Weights of a small image diffusion model.
Model: 32-pixel images, arch unet, norm groupnorm, widths [64, 128, 192, 256].
Training: soap at rate 0.004, 4000 steps.
Data: trained on rendered solids tumbling over patterned floors, 3.9 epochs.
Rows from block 15, named by matrix and row number. Rows with one number belong to one channel. Each number is 128 + 24 x the weight over its row's rms, rounded and kept within 0 to 255. All counts start at 0. Numbers have three digits each.
# convs0: first 3x3 conv (model.decb.0.2.convs.0.weight, 192x192x3x3, standardized in use), inputs 88-109, a 3x3 kernel for each
# convs1: second 3x3 conv (model.decb.0.2.convs.1.weight, 192x192x3x3, standardized in use, transposed), outputs 88-109, a 3x3 kernel for each
convs0.140:142138166083162120115140174111116126125136081139137123127151132154113139108140105134159104154112138142092119128160110104162105142127138147115155102166124118140151121125134111161111144128142131138160160096133142127110116128129122115128131126148125101170126117158092111112111113107099127145116125078146111155098165114110133118099133127142079156144141105165129115124087134144093135111149117126120116127146130143127127156120134138124120154152123149110122118166130143120134153131141147136108115118154144196122099100106091148140148096127122143096108133138198062156149112168129090117121150158118126149
convs1.140:116120109092131149121144140102124180107155098151132123113134119114119157123123111120126093184134120127134106145114137120128151153126090148138107091131103129121122123129112088137118150126123120106120101132131125127127122126136122121135156108119178127120161133153100140111108142129149116088128141158116144092115116160167105140128147124058255064130096110133125132148173118125101142132113155207069173113126126141146114093150113162157085125131119097128096154149136130143149134114156140119149144111127116156070118114141135116152133122119125122118126127118140076162133149112138109160119109113126128137
convs0.141:133159163073116146126115133122122135122155143088142159183112112092143127129148100125167143112166103143109153112116190082153135136139123102134138104143112121134116185106131128144074106143106137148133160143082109108110184125107091137148116128127153179100122103139099127136171141101169204129124090188147091128161192160065139108154140161120149120118100144127103154155110069161150153124146149079177116154116061115169129127116121124125144105114164154136104111144126135164128111087146112152164151135146094102114104132148155116140143141146122149132137118137096146093120138124152096152149167089108166092
convs1.141:097091128138145125129078148109116115072138129115151092113137137113134109168112134154126138139142151149145118166182110142133122112147124113095116149097145139103141152117131114102109116079128129151148133121153134131116097117137133099129125142079141121124128139140102186145076110098136119084149142092127119142115129122112142129138125115186128124121137094126112089143142127110117108148128136119116130136123174116153132182140119155090115127143070159159087138110130120143111116123160138117139100140085170138137135124122111154153146141130144139136131118118117147149112127163153116145111128161142135144
convs0.142:135192114134167174139133099163130152153125112197203144126140098140102119128096130161161118144105140147158140077129107144147161120126139112100122185152122161133117126107143092126107134113142136133118149111160111140149109158142137138104158159119103112140146117127127135157108131128132118118130160144141124129089123090160119132115130080132101140129124144090104137074119112107102110120136160172149187141059137120126138140134089121118131132151109132140151122159109169141148181188161168170126140135108119155145127184130117135125163114148109155155151134093086094094107086092138138136131189183144144151
convs1.142:145160149132123164109137138133124127147097154094091088142155082173140137132106095128144163144096114118106094155154152136113129136112147107115115196164089173132124129133094120137114097116122119114126148132109134167135132119098130130123173146109127127110111118108074101161172144134142115151117123154137172103110077117108133147125109124125130112134155124097113097145131086111113117175135115138096071130121084126104149118136128093097131135137078135147158120133115121122127117110154154099069132115149109112157151121098096116114142146085129125109069120106117116117143175158133132117095106139120142128
convs0.143:122152134115097153114176124162103123150105108140131113114138143144122150149126161142122175120107170134137126111123123121096141086150200104111131200091139094175113121137127133097108117143127147137153155127103110121167078140123140116141154137105102170151117143109156098146096152141143113100132117128150078144110149097133074145149149081062165134113112156140115122132145164140105116110148148099111137138099114126152151121105154122117132149133182092127108145111116132115082143114142129157097138061154181150120122125152135137089139130112131099142150086134103127147126137113139127135106140131100122118
convs1.143:151082135094135116102148162107107078111120114112114180119135112152127147132106121180140095121103140143121093139099157112153121109167122146143153124132129139159118099142146134123142124130134122132139140116140118132136119133110103132150132108115099130121073078145147088147120086149124120121175125135138106116145136112120109125101127120159176095139091085137125097138124168147106143090131118172100097196175067113090118131121171131123133139100157113128110131141155133133111110124151137075164116121102128113105183119130124142139127132109137129154115132115089148129124110146111138133144120127122121153
convs0.144:144105110126191094128152128128123122136159132112124137119129138146114132117138122148140152140134128131118125115173121145098177123125144102124112107149098101127139139107132107144132104135123127126122134127128126115153141163095118153144129136112129137079141120129112071142141130113100147118101120151130117095136138178141103138134113144140084099113149090179178124091118115115123162130173173172146125155127167131115111136124098137132139100106112082123140102097143130127114156103121140096119110117102125109164152127090110137164121107171141107120111197131084131141152119173146118109123085150146090112
convs1.144:127138145123087146141119141112137092141170149155148115135137120139118129110139115117120103134170133131120130115127158139138109194131132125089149155059140164136123086133143131119145138107119137111110141122119118125149123135129135140108121140135135129106169168120145108122131119127142092098105114142110137158157103128151111135080169116107124098141114162125161103135159139124123120127076098065177130111140063109133112122171117109118152144064122158135140150124121105128127117158123136149101109150068150159133139134141102116148108098097153130110144146149129111124084129143141118129135148113137117135
convs0.145:117094109089098147080064119122122123094115117138097118135137125140148130118155117136149111157114134124122102136196149107145213147153213153139132143132136123120138100093107115153127133114138125129130132119111124145149111140124126126124142143143148138124154150109132104162133104145098142098134138214140155150159154155127093092139137118131123111188129163124124133141122116095083125148111151132103143133130114139117157117114147127129138171171150134131147138142156107150145132161109115127091144145119160139130168160136160155161137131165149136143060162122124128145141116098124131126125132138101140147
convs1.145:124132134098085120165134145075179130150171109134122111171091112126127103136132109146120171144117115130076123087080125098124163135129128117134094113134137113119125157144129126119128080111068147142110140151107105097198137116164109090167151109085091124157148107147155128134148122153152156196132140118136127130134155156147134147121094075062113122136161130096121089142137140103100116120074116104094132114107114096111146083094144098108115128138131163129129158148110134075135112126108085095117129169099116083122165098114128106115138113143133124131121131126095111085114141095126121122138136118137117124
convs0.146:139113123135140160112113135154121121156085108125108092133123141140153115140122160157110117144099158160157156142143113109149146164158142092133158061115097119120084142118150107164124128116152129107144125097148113116185111136160161129119111107153125142077128108105107105159122150108119134106128089134137101131139129111151142107114114136119148093107136144170099129158110146123097122102124131114115147145145098171104073147113074191113105146151117124126109098117184150154118143124161148121153103083156103098132135140113124146156154105124153113105112135152103125163103142113113110153130127154126129111
convs1.146:122122144142102111125090084125093151101113170093138175118144160135117109150139099121115104088125139159140132195134101101143159061154219168138092142103098174120115106142136154118146147133108129128111117135132139140113125130093122134147123127150135112123127124104106155140155148103110121146123139143103121137133117113123110131142153077165145147157109143103118110144155116086151101121168057101144121104127133104100156176132113192082059156154104124129158110128150150139127130105095112119138143101131177139086165142126114148155129141112115165135141165140168105130113137091102139131137119134133117117
convs0.147:105167145142135147161147130099137104187115094144124131151148171125138113114101142131131128124125122147115118086117132110104115112126119070107150148144134146146084148127125138128115128106092169128105101118110133124174122111139146185107130137143134130191152061196111142111141159161127150092092079146149185118167116123130117101122183130128113126099089125108107112131151140121118151101119159140104136150123125144139106101119125132102118088139157119168100137122088111142166106143133177104128168140135130136154194129088136116140140146128120126125103125145123177124120116166111131111076180108141117099
convs1.147:123126116118129162150179086144116080189109112118107160117143123121129122130126126142110129101117169112134131108088213150141149113074111066108103148129124138172133090122136147151107135123118136138112085140169104154136121145138084156123167110143124116206155135034121119122123154124134090097119101142159139087105168146097087131126141143131140169156081125122140121126121139112104137145177131124146170106144072135101138161154114140083181117115109144073157126152143152128081108119161117099145121122140130136131139180129147107125120077155131129119107133091108115156181127112135155126124118108128116157
convs0.148:173120112116138114158101169144125112138139164151108161108139126164150082083108117141106133176104128116131125148091135128133112153146091163098119116111087099167136152129154122130123131088118124098124125145151152140119135108110105109111115116136113164128110111153117128118163154132082102140155080132088164108142110141150109081138087149116122140111176190120107140092110129134137158141102123160145132132157105126110133129134118126179130097165109172148122188071120109131152146140156157124098117111068124140169138140121111138113158143086127129119135084152169185138130187061136122096113149173135086138
convs1.148:118162141117130135111171094140123141098106123130117139148107134115124125112134122125124108139111146126153125195067139120148132122164120170140138149137148116134116128138124139121118141112113137113132154119110129103132158093132097133124117114125100136119123120132156119124104147121116126140142100087158120140088131086095127152131107172126124138126129101114076152140137097099104112156156075138124095139128164179096136160105159088106128124106125156139118134118113141120090107111107160113152100150151099110153101105139135082103136152132176099118032103145136192202145113101141110134109125092144105144
convs0.149:135120116126140128153138118129133126118110109167102112115115121077142112132119092115127153120124109117161140168108102163074152138144109143191088077136063140125119133123145093191083137122162119129121162138135090132126142112115123158132120105117143133146098101141088124112147110148106178151090126123131174165148113103106095107161136187125114105145142163110122126115084118112124125158128142113129135113120128123117126123144105117120124131084152135149119099093133134109094132105153112102111110145129106137122119112133125134089110111114144119134120109120058124162128134149132137129120149122100095124
convs1.149:139146115129125133129126092116132144184105117106075180131110108121115117146135122135166088137104140102166085147105168159101168154097140165142127143140146100136135152139139108128175119129143155108120126150133123112134139162122163129106143132124087136155163111126089147144152148158140128129105108082117145120110136121131135139081141123139160154138153129161121093134105072144140113172150099127096100166134158158119121175112133149125115159119104125144128108125126132145129159122136118130124098190177163091128117147096117145135121149127138124119162124101115112119117103152131137150143129096108107144
convs0.150:094128132184114108131144126147118115147099133108114119148138121143097122120072132139132142139134115188155141147121130053071169052155141192090117121106130069114255123100139173147149133096149112117142152112091115154133137114133134135141124141130155146129120156114089156134120128156146119068111107154113130145107143153156112099147100162120160141150147126156152099089110156140116137086099141150129116143117111118130147129147103086148146137119091209146088143119108121145149131157108105127138131140133127147098146177093136140107147121118126140141135167121096153114101124138107140082111171106122135127
convs1.150:149109107139127139169136118127139084185118131119159137135114122105143136127116138144104140115132146129113119166114098133150148164139117170081098123078171164121116171103112147118109130149123158113121110129129115120122132147141108132128126157130111083138084124158123139104111162138105186138083144122110113142163093080090155120132101228153092137131102176126095154119135117144119131108095167052155177108132150114129135103146095074186101132088112105121146112125127092149147140140074148119134128112095142127137145125134121150156150108119146131119147125119152156094128116136123139150121123118101147110
convs0.151:117132104133079181144113109129116139168142168149117156130160132088149116132124119166151155132150126151112092091129109155107102127124131151112106143107129138130159128095139106122143135101138107123156148133114130118108113141140094162138135072115116088078141095072102139119110077145098123123106096140086153151178115112112101099103160098140112101155118130100104098121093079107133144097093167136136145103111112159079151120092161135128132123116133110147144150101133149084129109162114128116115112133139140118125097123119136097097132160067101149136143118149099169138113134110099166116104094132156104117
convs1.151:098131149166129129154132098140139100124153142148108149135103142115155139135122125119164130103100113144121127131172135149106094147150094129135156055133184154104113137118134130103162167125131129106140125130128133114124133143111140133140108131124122120144091119197107165119117127113133116154132178106123094129144118094132181094105094124191076147122159137115156110156126128132133146119130149102135136137121124139107111168154121160122132122103111114158127149126125150124136162126108098137126116167158120097153100129116113136149106159164120091113125101130135147149108125161117133122132138140092122129
convs0.152:142110129153051158147121127139159138128140152140108106106110131126128098112148143138114126139115154132140151146115135099124114102137120158172146121132131152142103085122139114115134129164170137089123121119112115149150108142130137092119105142124190140191184152151127087126088142121101097082105135111126142140096152158133108125105070120128167144203123113132133174134098136114118121144155126075101150093128103150125120122143124111128126133177139125111160138107129109142156151154129142129121124145123163133178194182124150141113150147122126130136077129150071030105086126119106140126151079125073132142
convs1.152:121143142170079077134089081105123146132118122178108121102113154112119127130149124119127151087168189137166126133145114116084131115135171138160119091122095100097148131136149151137120137121137152135145130126120122127126132123096133140147114145131148128108140130076110115142087104115127140150152129131114120128114116129118143112134103152122124102100121130125100107153145184107121128136148092073125141084133149120114153122138147063127138153156106151109122177132139122141141130110125131137100123088131146193169127091140142127114132111145148154134104141126121128140135112104137129115116109110120126132
convs0.153:111166121170077104138202113086104135114125102133107111125120139070166127113133117165135122147146116131132156145124137116132110118157127101158134105091134133145142134103151116152164125122114105133136134190133147112145116140143123111148134129125145159132136097118142176107157163147112170153102068131142176126103104130144122137150114101131121070148100135109083125136138158104114090149121069123164125128136173130135133121156127134148112114132081106170125123125139143124110104160124107117113149134117140126189136106120178140139137104149110144161113131110101199102116138139144102102163143131150123146
convs1.153:145145121132153155102105131116164182112101162115083128089127167116118149113136115106138116137130137153128087165106097173096123124106126106157110116133106147130121147106125095151155128070143125136144115123097145138117131126145114128123119153128105068141137088124132215203109190128088053157144131106148095112128133153106152108138139111142134150146118152120144151121115125140165131137108072108159118135160150125139173161084124129179129126148141118126137155123144144123157119167095118125117152108088138105113092143150158111125075159156103182114112109142122148130108151167130118101103146139149130141
convs0.154:118138113170134123115130107129104126160167132128144140118123165139125139131117139128113157119135147118118122119114116164135109106090070141122120131124094134114131136124111139133138133127110133112139114138117125127104136126137120136096112122110106096096134105140110123100154142121139127137090124144127112091114123123137154124156110096142130143097145117135134128110065055147158131132167143143157117150117132149154119143136115139121104123152133116159101092123114120119128107143147125117136144131121131173123130106126136153142147131148106123149143161132157176084103117182135179139141148091094091116
convs1.154:157151132167122120149147140129101092114119083132151152104102140101133113158145145081156127140175103131122181071058176157088122118111145091102148091104166156184110119119135127133128128132130126127135149123111116133119128113148147135134148163139158153118143139176107134147090153182096110146137139139129119125145173138126150111107096154142112148116169132109135078145135126138125137110109159104129114160142131145093095129141162087128137166104090108158131111152154109141114141146083158122132073095096104107108133161166118143130100142125123148130137100102124132110134126143130132125100144133141131136
convs0.155:135180125130157151172100147133118135117126124143116179150118108120135158109157119094140153125151144123112124103055100092124145138153093108095102138097143193150199124145115110118134141105153164128103121121120130137142173168103139156115119138161120160125086142086097165213148136068096116118159153120153136129132141124132131104110110144115134104168176121117131139126115121124136146086146145117107127163108150158085143111132139122147130140177110111144097104088147079141120128126134124140143129158145153128134119188086146113080123121135169144136104096113158157079150121178140117132107145128118156087
convs1.155:177148118102087127096119118110125129084111163159112130119148148129122122128151124091161114141113116123121137121163116125166103115137143163182141161137115123110139142131158125122115151145121136121150124121108126131127099132135138130124133098113128134184109082096142109137147119070104139143114130152135131098101143132114129114174118094129149141092145143083134166112109106148156127104101145075115088120197160095090184118137087136149132156146120096110118134104130137124109117115157107124123147134099148153095104157146137114137104133117121113157111123108151106145178100125128124122143150117127120102
convs0.156:130125120118144099130122131114107136160150104172145125153128117131103144122130107161126146129131145115102093125114179127131148126145070117128114123139147155133096100102107111136142143155138145121090131091203082142112102104093149182118134107116109135109171185096115134153111134147161121063142088107112111158162120162119152116141116123136144062166098126094152151182188146129098076119079117106131090102155092136146119121071047153167104081095110084103162160146129121125148097130169136129124134143144134112149083110128141136123084088110118148115127133140125140124137151127134117120115120133124123150
convs1.156:164122129076129139137126100094165138163110094139128135123081096149127140183131091093147098142103102143151125129138157187126111129162141167149124102135154116101137154127111124138148130114164116141117118124119116097140113143138117111121109131154102159132129148153141157140106152153150146108139111130139114097137129123100150113132121115155120110156121118188157119071109086114135113098136172090135156121123144128087114137113103094136118155162125130123089104142147120103116130110125112117140113151182121131125082098113126140174137126101139100135137133154161163141145126086147128138142126108130107138
convs0.157:094167097128122112119113112075140127133133124100104166107171145130147099124151110125115158150155124184171131085110161181156114059132115099093118129089146119163187115137131153109107137118095104117139153144083119114094126089126147125135136124119113160132085171112124155117114157094142098148090130164139122111141130109171124122108115108106114152127125141120095121121146097156155121186093100154108100169081111148136125142114180129116176107151156127090105164094094135141119109131170122158129098123129139136143188151093131148103115161119112126115127126084112143042148140077128118154147109137133139133
convs1.157:074140162105135099104069148133109126118123122158147082144115112133131087110167110182131132138123126100103130132124147111123125145122122106091079099156128097183137154114147104142145100099150134150122102175113138122173121149087091147137105163086131166087196149077150105125116147091121109146156119173125132109129135127168091141127124111138069164121091122073118123119146175131141119132144124119118136123140120164139129176160121153157104116169149141130128159121107140112136142141103102114117103123077100159111112176162149114157101129145139137160091090155110124148118123131134183145117135123137133126
convs0.158:155118114153108109112088112163160129131172178116158166138123114124160155108171099123149122138073145138099121140132078139181130106095140150121114118128099094160134131116149126142151096106135124174125131108127130125115111138150149126145112102181144103084108122148163112075164112125109172133152143092098151194182140140113077147122094097082125082170139098121107130169178186169113139096128119146087116114160128115121143136132141153132155148101142150138129076096148078129109102125140124110098144129115093105099136127118165100096134133091142131124116097150133107102144170119159100101089164149159112155
convs1.158:124120069144100097148109179145115089105148142139104153096132136137110118133154127118123141116142133117148130098108154112145108082115102100114124085161125122108128127187087156124148119143127134127125130116127140151096139115121121126160133144098137106137165090100159140113112109085115178174141118148146108136122091141119143125147153150151178109149146121119141142149109154133144121124129101129128119148151122137158086123133160125163109071123141120172200157094122133108112169110130104124130109133113166079105144159144134129137134126117113110097083160141127152145152168125114076108132137102172119122
convs0.159:126117145076153131118170127096095108112090133121128127126144138126097106104177116139133137105114113106106127081111090139151119099168126100098139137113170102143133096131131120122163115121108118089155151132136105104119127119156126117121086154141098142096151139092138124149102152154140100166141144135149140114140131139118153162095149120127109120125120127096148112142171121172141152114107178144138116176098126184164168126150130164121150140106104094128089147148114135120128144094119103118104139147111168104135129123100158141149111137110138121096137105101087156135132147143189107145191109118173129124
convs1.159:137098115154152141103146125109165085134132091112081127144130102122146144124101141126135110158115104156126158123102138117080132107156118144081182176111133104130131153093119139142119132141094136117130076121156122117138142133112140125108124138147131164119084088133103156143122155091123153163139126174147123134136116172104151129093122126100083125121111127167141119132110134169136121116144140114117157127145112142160091091139073129129098169139096167141144125132181138180089091096074141135106148125137145153128077122097140112103149122098107146113076110147118120149154144136124129123132101140114139114
convs0.160:093124139124100115155138095114116124163136114156122118117150121126146155139127134106131116086098139124121116139200145150137137128102111123158169100137107124120117112111103154138132127112123119141122118092125150143162128151151123103120100108154146118129150118082147121129130122125117126151074115062107139116086149128146142124113114098104146113113152188105149142082105117131099110135127129112105139090108158146130131166108117116104116104138111113137143112174116130121116146153138106139137127149136107117138132158143148128104163162139144106126101139111152133184136134135132141114163130158156116140
convs1.160:139167151098118150128151157162157092130153096111137161099097156143110123147139109115114145109088163119112139138178094095146111105148127148109130139111108106118161124122129143115102158115123131134126132133127139138135148112123120111125141130151104126144084139132122142133182151138120124108123127110139137117128135154132148151112125095134148139159123140074109142125127151141149108133124153145062098149150131111151128131124131131113103099128103135105112126112115120135133127122150106145120170118140152142100139131155134145120129121149140127139150160157108108141130086117118145136135133155121149118
convs0.161:119118126148163114117116149145123152154112171131148125140149130136129086115132127147156140138142148124117124107102145094147175119134128073101128140100133152161141125174148102130122123104136142175113117139149141126142141150144122160165126111123144102133154152099151103125103114121134141115096140111104109133148120101155072101096144163106118092130115136119083121144119136096147129137093145121075125184053126113097137119125147141101129155165127115166098123106109118161158124134143128101137158139143121130075109127117119119109135107138113122099147250144098073090109070100128114157157062104124108105
convs1.161:127128152128095096142149134164132114110130113126160135118127134118111141154163106141106124145097128138092128116126159105145115147158143150174094110159132117125149108102136133154140148143089122150128126114152143091107133119115103139115149116147145142129122122139115137145168105144114137085076131132133153142103139132155139120121127079113095129136153127133148146129126135173153120109156090115126153132164126139151082109102115142109081092151128150143118129163124127106138118154123116152089114096150130138162156182122146120153124091091136141135094152118135128108184180112112107150134137132113129127
convs0.162:148111099146148146138108103118177121112086121128135135126109151110117138140101121105102112109100097118119099114136163206183073159120115133113142158145094098130088117136121173135140153112105131122141125127137104128153152147156109091156092077123167127124117098121162107104128115077167102110131077099117119134115120117120131154130074118149083155103105159185127097160111069124106154152088124127098123115141142172117118156139115123139133137145126144142110144113125147142120110110174092156132105127118105139100092086140123136134116124103099136143126145128180133120148129099158113114159134102120127112
convs1.162:110127155124154107089121141112130153114100198126122122117119137130113140142127136123137139125149109096126129101139207136096143119107139106117164153132116148122142169127125163138076122150139126137133111094120124132108115115131082139139116093118153104112115142125117104174112160135082148200160113129155108108155150133112115142164126106144133078159104141090167123148113100079106119083110142135133158155136110149136069129107054147121120105144096140150116122136131152126079133109099137125110136106127135146121117106152124135121114153115121142121106150132151128166105118139121107133143136135136115107
convs0.163:117099141093083122109099111108099087100098108109139131143146126127133118145138150130139140137142148122122147172150122246210187158176192090107124126104100137139132122135132117145111095077082123106115116106103103114132109113118132115107100126113089113113090100139106106119141149144143178195085061081122137103139090118117092117148138123161119100117128074096105161079103065112153158122114127136160096122153143160138159134159150140131134151131142149125145150142146115111118137131128130133123161123100126098152121116116114124106129138136115155150152080135127157115111136117127134131125163146135127159
convs1.163:111152142154145150140143120110157164126059126125130187137139137104165158155117109132138176151150152114125133118092165084081155101073131089117151117157161158149095130125156148113098123120136145154088117167136071114134103134148137107148136152136121133103120112143137095135112125125041076115112151122109114137133145123136141121176155177163084103127123076097122103150132136127147107138137130135128105133147142182094145177132131142152115135123132138118179134153139100132114114139155134132149109148157112172098137155124149101100110142140139140124116127155141153151135150156138133166102108110128123134
convs0.164:114117142128121103132121155137176153143172186102110145157145125137119128138171132125149128119132129127134127219111142121121148120127131139112098119137123141171136131130116106092116111121132124144112116152124135120135112139132120137129112077113144124115161114109124070076095118176121125138170107108134137138125136112145144122136139179151159136129093094139099081188167176104113150072115156099110201126155127109137152156186159120132125146131151143127142120092132139145153133148096116109123123173165185148106141145117146121148133104139161143127111137106133107132104094133136099108131118157126166107
convs1.164:117110149146115133135120106100140138092121094142130131156140105081136146112117141135093121119136161124114129081159117109183126132174162155160077136102107116106145142161122081122143119095131120143172095116143116117124139139124142137156112125150138138144212126116123114150145189069181133102102099169127145153113157146136103127125165146129144110120095115126134092078140106106128120105109146117125167129123133092116147144172155107116174113117137130124137113073104167134146132126108107147126192151135120126110112140117157110113118120139110125121076107137144146136137136113161149138135123145117131140
convs0.165:103140113146165092156131105144156135090095132115166091113119111088154132110142142166124140151154129123131149111061142116142104149147110106088119119120192149160116126086130124134138121157114122134130142138161113128132114146084147118162137125138113122123099116136132128168095134055169078122121160125123103128142179156144122143174105162126096102134151128158080136175121154125112129092125132119125105174151138126109139096137145123149094130091081112141051113080110125130101112102119135130096161118115156172144140154133115146130161101116114153149164103162034122122149167131136174124159117098108108116
convs1.165:167163120087122113120130114112094177134187145158148092117111142170100088133116105134097090142137145140200143118076088144127182068208122119155174165123127129089138122150164134135106121136093129100132113123152099136125120138099131141107162124137103142120161119124117155113174124127146149183130169140122128126104120136136149133116153148149144103101154133122118095101106086128174177128124142137077133128100162126141154124104136110107089138085142102113098116124103149106107147135132109135114093137125105113133114185158147103144067145120119153150120133155144117108147146201117140146161099149126106095
convs0.166:104079076137116149116122113129145126130110095123079102112132150153102117122122129117098126115137143134140152158155123095150115145151174088129128161144120085107179133137132119090090106120135144161139115108124107096128126096128129099137120111153150177135151094131144130083175119103136153126152199164106111144152131125122131148067126125137112138159139134106113097132126141129099136144171110143111111171149140150110093120133167123133122137142101143087120105112118153147143159114148110119108129123114101130165083147117087158128148167111125128114113215151107040176114133146111125164098093092137128110
convs1.166:163137171116159096182164098095127107114104154065162166162153145109117147103128131083143115124113127130127124131097091147158160150107146118117123116130150141167123117132138125110110121139139093103146125113115132122127105126124136088105123115128167141117097189089141104122158114108105127105125150087142144121130115143153107114113119114121072116167133116128101119121106099135128126115123124116168134132120130157108179149112115135155118134105127152110151154127112130130109121134118126120107126149151115188109162095105149148135121115148183150125117159119143105135174220195150138158122150154135127149
convs0.167:107141082156144091167095140115146137111139129124082127097101149113144121140132104138112121124142161156147100087088136183155122144122141137104113131143169142123136106142109113144155113144119142173141150097150105110141149159150124105117114104131114128160139180076139124167138125148149120133079148176064125161130105134137101080137114103156118079178138107088124110165115088152119115111105097139176109146126106187151157133102104104109126107149110100144133150115119093130124144100130134123141120140141144118123096190121130122129094149142129132171083088155139116125181099153125124134063114164175141150
convs1.167:128126102119114118163097089083142139110112143155141141122143139104134130144131107126153135092119079135117147108143104147177076130142126110127157110154153123110141104170118128140139130087130123115136132128116121113130111128137133137145134129123187127084112156117153166172079112143118145110150094107127143119132126128118105112098139149079170124114149110138157126172122056143090154183105178091114178094086144108134165115129123120128162113142115165169114113127135107115145098140142138174123126154127088124106137151129130092130152113110158118116143111126082102154165152093134113139143128174128117117
convs0.168:110146131194121124120106173096083161182160118092151164149104107105131094152095150088124099134150180134128121130130117115153169159131118141136091134135137115126164155148124101110129089120132137068139127149112144136103098121122144122136158132147148111144140163137144093109136085136105154154132130096149133145094122151129129152061128132130145172152143149127117103112121132118134122089133111102143139171183116116104137123112142144142107154150128157184113099154093117156082112093116118114140126117158155130099129112115125099134113136127103129132135129112127141132130154144161153108130097144119135128
convs1.168:095128087124058100143139145090144143110194099076169147115102116151119147110156115124116128150132132148119131120107116097156158135114138093142157103091083106095143102110130107153142129150117136135097122116143148146104130126146136151173137104098130143142126105140134122106148151153143143115145134156092124122141150122124124137104106105186129123131114128165152131148101143120080110144128182111098102113118130148150119110116119144080104113209196133135102128122121084104117146086116151142143176145104170119150099129131100116141154140138107093133135139137115090082156132140127108130139120147150153131
convs0.169:169132141096109128110138111186108124168171088147120114103138134122110162133114152121117114129104133141150144158124115099189125151150061071135151121125146141134137094149115116162123148097137144125107143111112135136164148128100136157104101146134146107127120104120157139128162119128170152123118093140122130137134139110103147147113125173125136090120173109110118100171138133130138130146154122106150152085106099127139126095150174187094167147146125082179110141118130156126135146116140155123137141161141071134158119099135087142140172139128117112130081153156165130140171115132107120152122122135123129143
convs1.169:138111113159137143142124124122169152111170118139093157127142100103125162141143143092155145138165095107114120190135109094137169108099128142152114075192122163104110091118081138142143119094119125106132142138098095150129106129154120169132130097096143126130131119127107105114097139131119126136124150104120159133112106096156144104127091110153085134145171100087111142187083103148172119161126117171176124114121126108149151111097077165109132089162111102096108133120122102136122133133138125147117145195176133081113129146120168108130089120104155099119096090125076173192132104101126131127142125129119128126
convs0.170:174141104108136106195094095098133147141161103139135118140134118100153157119111104125116106111147145120127105142095119127107126169194150149081107144123076137145140107133101125165131107131103128157136098149139106157143118121129148110155169130116116141108119147124148093125105120152147133114103179127145141107131180126129156122083141099098129134111125128183184141098103158135134149108133106142103186135120140124140137143135140152135125116175104111134142112096087111145145106133125098140136179068140122119131124122096106127162120111150135116148081127183170141166173100087161130107154160144137124092
convs1.170:128138119116153127136167121116125102165178093155181111119136140121136112138150118134144124103067142138145144097145105127111114166092131130087156158145155098115107120143108117132133107125153137125166144103130109107126101125128113137139120128127138172113146125117105095122152149126103092139122099179103097130133155129127071115126060149125151139148106132105142115127112158118063161121122149114081136133100150157160130112119145104087143130094160096082151132111124105145141117125113132113142160150123124183181151142148111134129131145097121085162101143105152198105134174089126140121117113120112089160
convs0.171:138129123145115102166182145136104118114115100151151114117115148113122098153106144155113110130104126104091121110127139103166108156171112085139155143124121113122143105138131146124161107135120138119124164106105116114124053133149087179123132118150152101144140133116107118081145113139122109108120083107135151149146131127115106132119088146088115165085110076125132078123122145125107122138155108113109176109116098135116113125124136095117181147114137117107137143133149149118141117107125143112126106109137120113173103084132103112115131122109147084144118116147104152118118140145164086166132103112096129154
convs1.171:153096120137131102129104185122153116098096138097140159139112114150155142126120127117125100157128151109128115137126139121084121113067069190132132118128095152133156180161127128131126118147166153130134124118108120157101125099117158131141111146108109131114151111091114114137130124149154150135103105124124126110160144112156119118151146152127126136132150155096061117129124138093138105110095110142085154083098153108121113106117174130106069139125104164156110113124141124135139121131106176118155109116112169127147123141143109110101119125149139113142137162122086115134118139172152101090129100137133162139
convs0.172:134130108139123171115095085140155119130149135117141142123136147079129150129141100136136124148147146126098143141114072150197135123130136120109105103126068099124143124131109125140109147165146090150196136140124117111140099132135099103107173165127151125123140152141074145198116182131112122127149134135173117128106106083134108109123128115131116119144105136120117122129140099126137150112118152145140107113126109107135097132083120158154136126146112120126131148111120130090130094093136102126164116133172136102148155122109132112160100149151125127147115192148117108161184099149148126135091118129117134123
convs1.172:162152158092129138135176134084110124144128092130107077117122147129108149121128086164126123172134127104095141142130165095112175121120185087135091097120122148112113129160092115137111107099121150127141106165109156141125112147141094104111141105146111117168073158150136181117125163088063107148168143155096153122135125127121108139097155164113126140151111143106120105113125110111149151139116165135202145153145142130147095131116131085096127090082137112127110108101158118110120137127112175147150108131099076136096182138120152124142146127155103127130132116111131091081133152153131112131114158121103126129
convs0.173:145118135146180103089158137164094135157125119119132130103111178137090124137129082119133117123122124109129149163154159164122132127145089153132143131122154128124105134113131068101160118109150148154053153132173118137137125114121107143152103151162117118112115126118111134148195156121119159132109116122142109080142112125140125120114152127145151139163117118153138144131142097152115145126137118135090181127123116136143098111138155119101130147136163118092116138135120125138152085128131122122125156119164139081131133094135117114135117083126147124100091146150099082120098100164109080173078138164111144130
convs1.173:130126163166148108133126122127152116124136131126148128125135126113135119141133148155121137155123131140138115160153105113154146157073141117111128128092124116114137136124123133146119138107169134122142130091142129148107140129130139123143101138131117127097078161143094147130156143137109115088091129127127132126106173104135116161155117065149087091155062094142160139116153089136105093137132121086115159123137131122161141092114189131095126115126140113108122129107117146099150120097179112113135115068121171102120139106165112115169115147133187130102116126113145104106116140105146126146122125170115149126
convs0.174:150113153111154109157124127156115077126141105149108123139112087105163140125124107175153139163107169153104140141110101131156142143136132126124156113142120122103130126122119129184125132093126135152128131131144145140135114134126129130139108137135130150145102118152169118147127130124143146111174152135136110127144115123129128148085180127077154172105081124157145173113095130113137106085100144127130136126156080132146122039128147114113122115134171108102133149107113143141124096101139141092089125141147112126133154144149112142145156113096145115131115098151110128088155145106118125146087106102149143134
convs1.174:096103149132109162117154164189118124121121090126174133139137136126140114136128100173127110142113123116101151138081107112124136129123121109160151136128132122123153154145112121132135141156156117110141109122130124123139158140130134129126144132115146123084148152170116127157118080055133149123114177121121150130150124115145106128174126149135119134160092122108138142128175140109144119113191146165128120106109159114113062143110130190164131130127159129101137110083132084113128160176130153160135122131119102120143068122171114119121137127135108135145101091169092140091144186102101149142099151151118106150